Weights of a small model that predicts concentration at each pixel.
Model: 4.62M parameters, activation relu.
Training: soap at rate 0.0025, 3600 steps, batches of 64.
Data: 95000 training examples, 2.4 epochs.
Rows from block 3 of a small model that predicts concentration at each pixel, named by matrix and row number. Rows with one number belong to one channel. Each number is 128 + 32 x the weight over its row's rms, rounded and kept within 0 to 255. All counts start at 0.
After each channel's rows are labels from the 100 images, of 14976, where the channel reaches its highest value: "top examples" is what is common among them. Only what is clearly more common there than usual is listed. The data: reaction-diffusion patterns (Gray-Scott). In brackets: how many of the 100, against the usual share in percent.
# convs0: first 3x3 conv (model.enc.1.1.convs.0.weight, 96x96x3x3, standardized in use, each kernel summed), inputs 0-95
# convs1: second 3x3 conv (model.enc.1.1.convs.1.weight, 96x96x3x3, standardized in use, transposed, each kernel summed), outputs 0-95

convs0.52 [119 135 180 117 157  96 134 176 146 152 159 110 123 137  45  84 178 149  85 149 192 142 139 157 120 124 103  83  99 147 166 136 116 144  50 103 110 135  98 109 148 116 111 117 108 120 173 133 146  94 103 109  51 144 134  91  83 120 160  99 157 145 205  69 136 124  93 105  94 128 160 113 123 130  96 117 153 117 107 113 165  82 111 108 180 152 128 185 119 118  55 114 148 126  97  76]
convs1.52 [187 103 110  72  94  99 108 139 130 131 107  56 150 163  76 125  90 133  60 120  64 121 131  98 172 119 118 151  99  96 138  90 131 171 101  66 162  81 114 173 127 127 151 159 113 125 156 144 132 166 113 101 109 109  80 116  86 115 149 100  89 109 191 107 133 132 134 125  90 113 177 103 108 127  75  90 124 109 150 146 140 102  87 147  78 147  95 119 202  86 172 135 135 174 110 166]
top examples: embossed (77 vs 40.1); feed 0.014 kill 0.047 (30 vs 1.1)

convs0.34 [ 97 100  99  28 106 107 171 156 142 141 172 100  97 157 168 163 115 118  85 133 101 120 183 100  98 131  86 105 113 181 104 215 132 114 132 141 107 168 145 134  83 113 138 113 174 168 126 151 156 158  96  92 110 120 111 105 176  65  78  89 132 123 138  98 179 125 120  77 154 135 143 166 104 167 151 128 124 140 113 110 114 123 140 141  78 152 164  87 175 174 198 110 134 135 126 116]
convs1.34 [ 99  88 148  87  48  87 142 131 132  86  66 135 167 150 186 114  84 194 144 139 191  85  80 117 128 111 143 110 157 102 107 172 140  90  97 145  99  78 157 131 114  79 139 181 153 155 131  52 151 140 110 149  76 158 117 134 119 140 135 172 168 158 126 133 152 101 182 117 131 149  78  95 136 180 125 122 153  94 138 124 121 115  90 131 140 146 127 111 107 161  73 151 162  83  96 140]
top examples: feed 0.018 kill 0.051 (33 vs 6.8); feed 0.078 kill 0.061 (29 vs 6.8)

convs0.17 [ 80  87  86  98  99 112 151  76 158 164 207  97 118 180 107 176  74 140 113 130 126 130 174  80 131 136  95 109 143 163 147 175 148 147 104 176 175  81  52  81 118 119  95 111 117 161 118 146 115 151 106 114 156 162 107 155 115 139  58  94 131  94  94 127 169 142 121 143 180 138 109 184 123 124 167 155 138 102 143 117  74 111 136  98 168 123 144 116 131 152 133 165 196 125 146  87]
convs1.17 [117  91 159 159  80  70  94 161 122  96 149 108 124 200 147 110 180 123  75 104 147 162 123 122 129  71 144 140 146 169 107 145 138 157 140 159 126  99 161 203 145 127 156 207 101 181 176 108 153 155 122 125 132 165 134 191 142  90 146 168 146 144 174  84 117  82 148 118  84 161 143 145  67 134 135 103 165 107 106 158 146 175  93 156 136 120 120  66 134 110 151 156 103 116 171 123]
top examples: stretched (60 vs 24.5); feed 0.018 kill 0.051 (27 vs 6.8)

convs0.73 [ 88 112  87 117 114 101 122 164 171 150  99 156 134 118 140 210 120 200 189 199  82 118 148 135 143 144 148 167 119 105 166 129 155  99 138 125  55 121 194  81 117 144  88  68 130 119 129 109 111  79 136 152 141 168 160 123 127  96 183 139  89 127 114 156 108 122 187 147 148 157  96 145 145  81  96 134 136 110 176 108 137 135 150 117 115 107  97  80  83 171  72 111 144 113 170 144]
convs1.73 [146 128 135 183 173 116 117  98 158 126 143  80 155  98 167 175 131 119 155 107  93  72 161 139 170 117 172  94  75 121 154 150 121 146 135 151 101 135 156 146 132 218 144 137 135 145  84 137 169 138 169 119 178 126 123 170 152 158 106  87 144 199 106 177 130 124 105 234 123 163 110 112 106 112 165 185 111 156 136  99 161  89 101 124  73 116 166 152 123 173 141 121 114 141  99 155]
top examples: feed 0.018 kill 0.051 (42 vs 6.8)

convs0.89 [120 125 136 112 197  91 117 125 132 123 137 173 156 111 125 214 138 128 182 116 125 182 159 150 128 136 140 106  52 129 184 134 105 123 150 117 156  93 129 126 101 153 174  42 173 144 111  96  95 106 116 150 177 136 108 144 107  79 155 161  60 150 118  71 155 128 166  84 106 172 100 151 118 134 171 150 115 138  95 118 171 126 116 110 151  69 101 115 141 150  65  95 126 144 156 173]
convs1.89 [151  83 133 111 168  56 203 134  97 179 120  45 141 149 164 112 125 188  66 152 172 154 107  93 128  97 130 159  89 140 104 129 136 166 134 129 114 111 142 126 131  67 180 103 107 167 198 110 114 156  89 104 129 127 132  67 114 126 129 148  81 178 202 126 168 108 125 128 118  98 151  95 109 107 133  94 136 113 173  99 148 120 140 171  73 151 141 121 103 156  96 132 138 116 150 107]
top examples: feed 0.018 kill 0.051 (29 vs 6.8)

convs0.75 [ 94  67  79  81  94 150 133  82 186 143 151 136 108 133 173 143 101 163 132 132  83 106 130  94 111 143 116  89  90 130 175 101 153 112 157 135 120 163 181  72 150 121 123 126 115 121  81 104  63 187 145 115 128 150 151 146 127 152 149 129 168 137 127 136  94 142 158 150 155 184  25 139 152 120 117 128 152 122 167 188 113 178 138  84 141 110 129 158  96 157 115 119 170  86 191 168]
convs1.75 [121 178 137 222 134 136  78 156 102 109 140 126  87 140 153 119 202 131 187 136 134  49 118 175 106 132 128 131 153  94 113 136 137 109 136 132 111 155 159 157 179 181  65 167  94 142 152 106 169 109 145 179 125 121 124 155 123 180  69 169 140 113 144 144  99 101 103 153 131 146 105 149 155 103 138 154  91 200 114  96 163 129 138 152 162 144 185 131 125 147 168  91 135 118  63 105]
top examples: feed 0.018 kill 0.051 (26 vs 6.8)

convs0.35 [192 105 160 150 101 158 119 164  88 121 115  88 157 140  56 107 146 193  48 153 177  88 108 139 161 115 186 149 126 100 146  74 124 140  83 134  99 138 139 154 113 106 113 178 101 153 161 166 185  74 120  94  71 128 158 117 121 168 186 158 144 127 149 116  95 133 130 177 137  94 132 120 124 122  60 121 125 112 119 116 177 139 163 130 115  88  93 149 127 115 145 183 119  95  81 146]
convs1.35 [187  71  95  58 107 101 108 159  99 147 140 134 180  79  88 149 132 110 118  86  58 135 100 139 161 106 147  75 126  92 118 105 145  82  97  89  94 118 128 128 133  71 180 125 100 132 109 201 144 180 135 121 141 117 108 127 102  74 158 134 128 160 146  84 124 135  98 143  92 138 147 124  76 112 102 101 114 126 134 121  94 147  60 118  75  94  78 100 165  91 131 158 106 176 129 172]
top examples: embossed (94 vs 40.1); feed 0.018 kill 0.051 (38 vs 6.8)

convs0.4 [151 160 118 186  93 115 130 127 108 148 109 105 156 112  64 114  89 156 111 126 164 138  87 134 155 103  99 134 105 116 107 148  67 175  78 146 142 142 110 171 145 118 108 185 100 187 157 191 167 106  83  94  91 144 142 160 180 121 143 109 137 106 161 112  97 149 128 122 117 132 191 147  91 133 154 169 191  83  72  91 103  92 130 164  89 120 107  95 205 138 166 164 152 148  93 111]
convs1.4 [166 153  80  60 140 116 138  52 170 198 102 102 154 169  92 117 124 139 108 121 131 127 155  87 124 102 119 193 148 143 138 148 132 187 128 113 171  93 116 174  62 132 113 144 137 147 145 110 146 135 116  80 107 119 127 125 102 130 150 104 128 117  83 147 124 129 130  90  75  89 197 139  70 169 114 121 151 118 145 135 137 103 103 197  96 172 103 131 170 115 214 160  91 142  94 129]
top examples: feed 0.078 kill 0.061 (27 vs 6.8)

convs0.46 [ 95  83  88  16 102 133 116 119 185 122 183 104  94 113 169 149 115 149 131 160  81 102 197 162 107 165 127 123 119 107 191 115 101 121 123 107 140 143 157  65 147 108 118 157 167 159  86 140 121 172 125 110 134 176 138 127 142 144 125 129 175 108  79 108  84 136 206 114 161 169  83 135 185 100 156 114 109 107 112 164 110 138 151 134 108 146 120 111  69 140 120 116 160 109 142 170]
convs1.46 [ 95 179 132 210 126 118  84  96 129 143 109 114  99 226 112 160 123 122 136 105 206 117 138 134 118 140 101 166 118 170 135 121 136 153 111 177 155 167  98 170  93 192  84 132 136 140 173  89  94  37 162 142 142  96 142 143 123 157 118  91  96  88 153 126 130  77 150  89 149 126 151 131  92 162 107 121 107 102 116 121 145 135 145 151 202 152 136 126 111  81 151  81 160 110 123 130]
top examples: feed 0.018 kill 0.051 (34 vs 6.8)

convs0.87 [ 89 142 116 121 143 134  42 135 155 104 159 138  93 138 194 129 169  87 103 122  60 137 123 130  87 163 109 130  98 129 110 144 139 110 177  56 153 145 168 110 176 149 126 132 197 183 124 131 148 195  95 114  96 102  86 126 123 152  57 117 155 156 116 180  90 102 132 134 118 199  91 143 162  62 138 101 118  91 108 134 130 135 127 119 123 161 144 169 130 115 140 159 165 115 128  74]
convs1.87 [100 146 137 170 111 136 130 174 116 132 135 175 102 158 154  66  98 137  92 170 164 126 134 191 132 136 139 108 131 132 155 178 107  76 153 162 124 161 120 103  89 145 146 144  75  70 118 165 107 156 220 186 161 112 175  61 123 170 113 163 123  93 174  94 135 120 146 144 183 177  89 152 158 128 141 117 108 169 161 115 127 171 178  93 195 126 136 103 101 121 110 113 117 123 124 152]
top examples: stretched (68 vs 24.5)

convs0.58 [ 78 131 159 145 154  89 118 131 136 102 151 164 158  73 101 171 125  80 218 154 175 169 108 185 116 173 117 179 102 126 113 150  82 146 115 138  74  75 100 154 133 122 127 151 121 125 156 149 118  72 110 159  68 160 124 154 135 143 148 120 158  62 128 122 121 135 197 132 107 180 190 120 100 161 126 118 181 151 179  93 112 159 100 182 110 152  89 136 135 139 130 134 114 160 144 111]
convs1.58 [130 182 158 101 128 177 135 102 133 159 149  78  92 121 148 130 171 122 147 166 131 113 125 102 103 121 104 168 125 195 116 130  45 119 120 151 163 138 154 149 105 189  58 145 123 118 140 141 126  95 208 180  97 108 111 104 132 150 115  95 128 108 149 174 164  86  94 158 148 102 150 121 203  91 125 171 150 117 122  95 130  72 160 165 197 177 142 114 135 189 161 132 135 135 106 123]
top examples: stretched (57 vs 24.5)

convs0.57 [ 43 137 103  70 137 143 114 102 158 147 153 138  52 100 183 180 137  86 132 123 155 196 198 130 103 150 150  95  95 144 197 106 176 115 107 112 163 169 129  79 131 110 183 137 153 109  97  83 109 119  87 137 103 131 135 128 117 123 104 151 162 110 106 135 172 146 169  99 164 145  80 109 138  98 153 116 165 170 110 113  78 132 150 127 101 129 148 169 126  99  94 124 163  96 189 114]
convs1.57 [ 97 137 189 174 172 198 128 100 121 127 190 129 125 177 139  79 105 107 164 106 123 130 145 151 151 106 164 133 132 154 113 133 103 157 127 228 131 179 104 109  68 178 113 100 144 136 102 106 170  95 138 116 121 133 132 132 120 145 127  92 172 141 128 159 115 171 122 192 111 124  83 187 130 170 103 136 133  80 112 135 106 131  94 144 176 142 139 171  99 182  69  98 145 100 158  74]
top examples: feed 0.078 kill 0.061 (31 vs 6.8)

convs0.36 [ 61 135 151 107 128 105  84 114 153 147 148 154 104 114  83 165 118 133 163 131 187 148 159  87 138  82 166 112 178 137 153 125 123 175 124 158 143  80  92 127 103 149 146 191 131 201 105 103 148 115  57  93 114 143 143  94  88 111 151 145  68 128 110  98  84 160 145  46 161 125 156  74 139 120 127 132 108  91 139  98 118 104 157 173 103 206 117 104 179 122 160 120 153 125 101 150]
convs1.36 [155 160 131  58 162 131 151 104 132 170 116 141 121 185 164 113 149 113 104 113  80 109 130  82 113 130 100 171  89 151 114 147  99 139 118 127 177 113 139 149  82 149 123 133 162 162 204 109 122 105 131 104 129  80  85 113 122 129 151  40  69 110 120 158 146  89  85 118 128  66 179 116 175 113 103 126 146  82 118 129 173  89 130 163 170 203 129 154 161 169 187 161 137 137 144 120]
top examples: embossed (82 vs 40.1)

convs0.47 [124 121 153  77  66 152 131 123 158 207 128 122 132 189 118 145  80 230 132 150 138 142 164  98  86 146 121 107 116 142 192 129 156 108 125 181 164  66 101  56 101 122 139  97  90 139 143 120 134 126 104 108 117 117 165 117  58 109 149 132 135 165 129  78 101 138 167  59 181 149 125 139  70 137 137 133 154 131 166 145 117 127 171 141  91 131 158 139 114 151 104 126 154 132 174 141]
convs1.47 [125  74 120 143 119 129 133 149 155 168 179 162 110 133 130  91 112 112 149 138 151  62 181 105  76 170  96 132 178 122 105 145 121 129 149 161 168  93 124 113 142  80 104 130 130 168 165 118 105 117 107 210  73 163  96  86 150 130 158  94 141 133 146 158 121  98  64 129 128  76 149 104 143 104 107 152 184 198 167 141 147  95 125 111 112 181 143 204 144 114 103 135 207 114 108 127]
top examples: embossed (94 vs 40.1); feed 0.018 kill 0.051 (30 vs 6.8); feed 0.078 kill 0.061 (25 vs 6.8)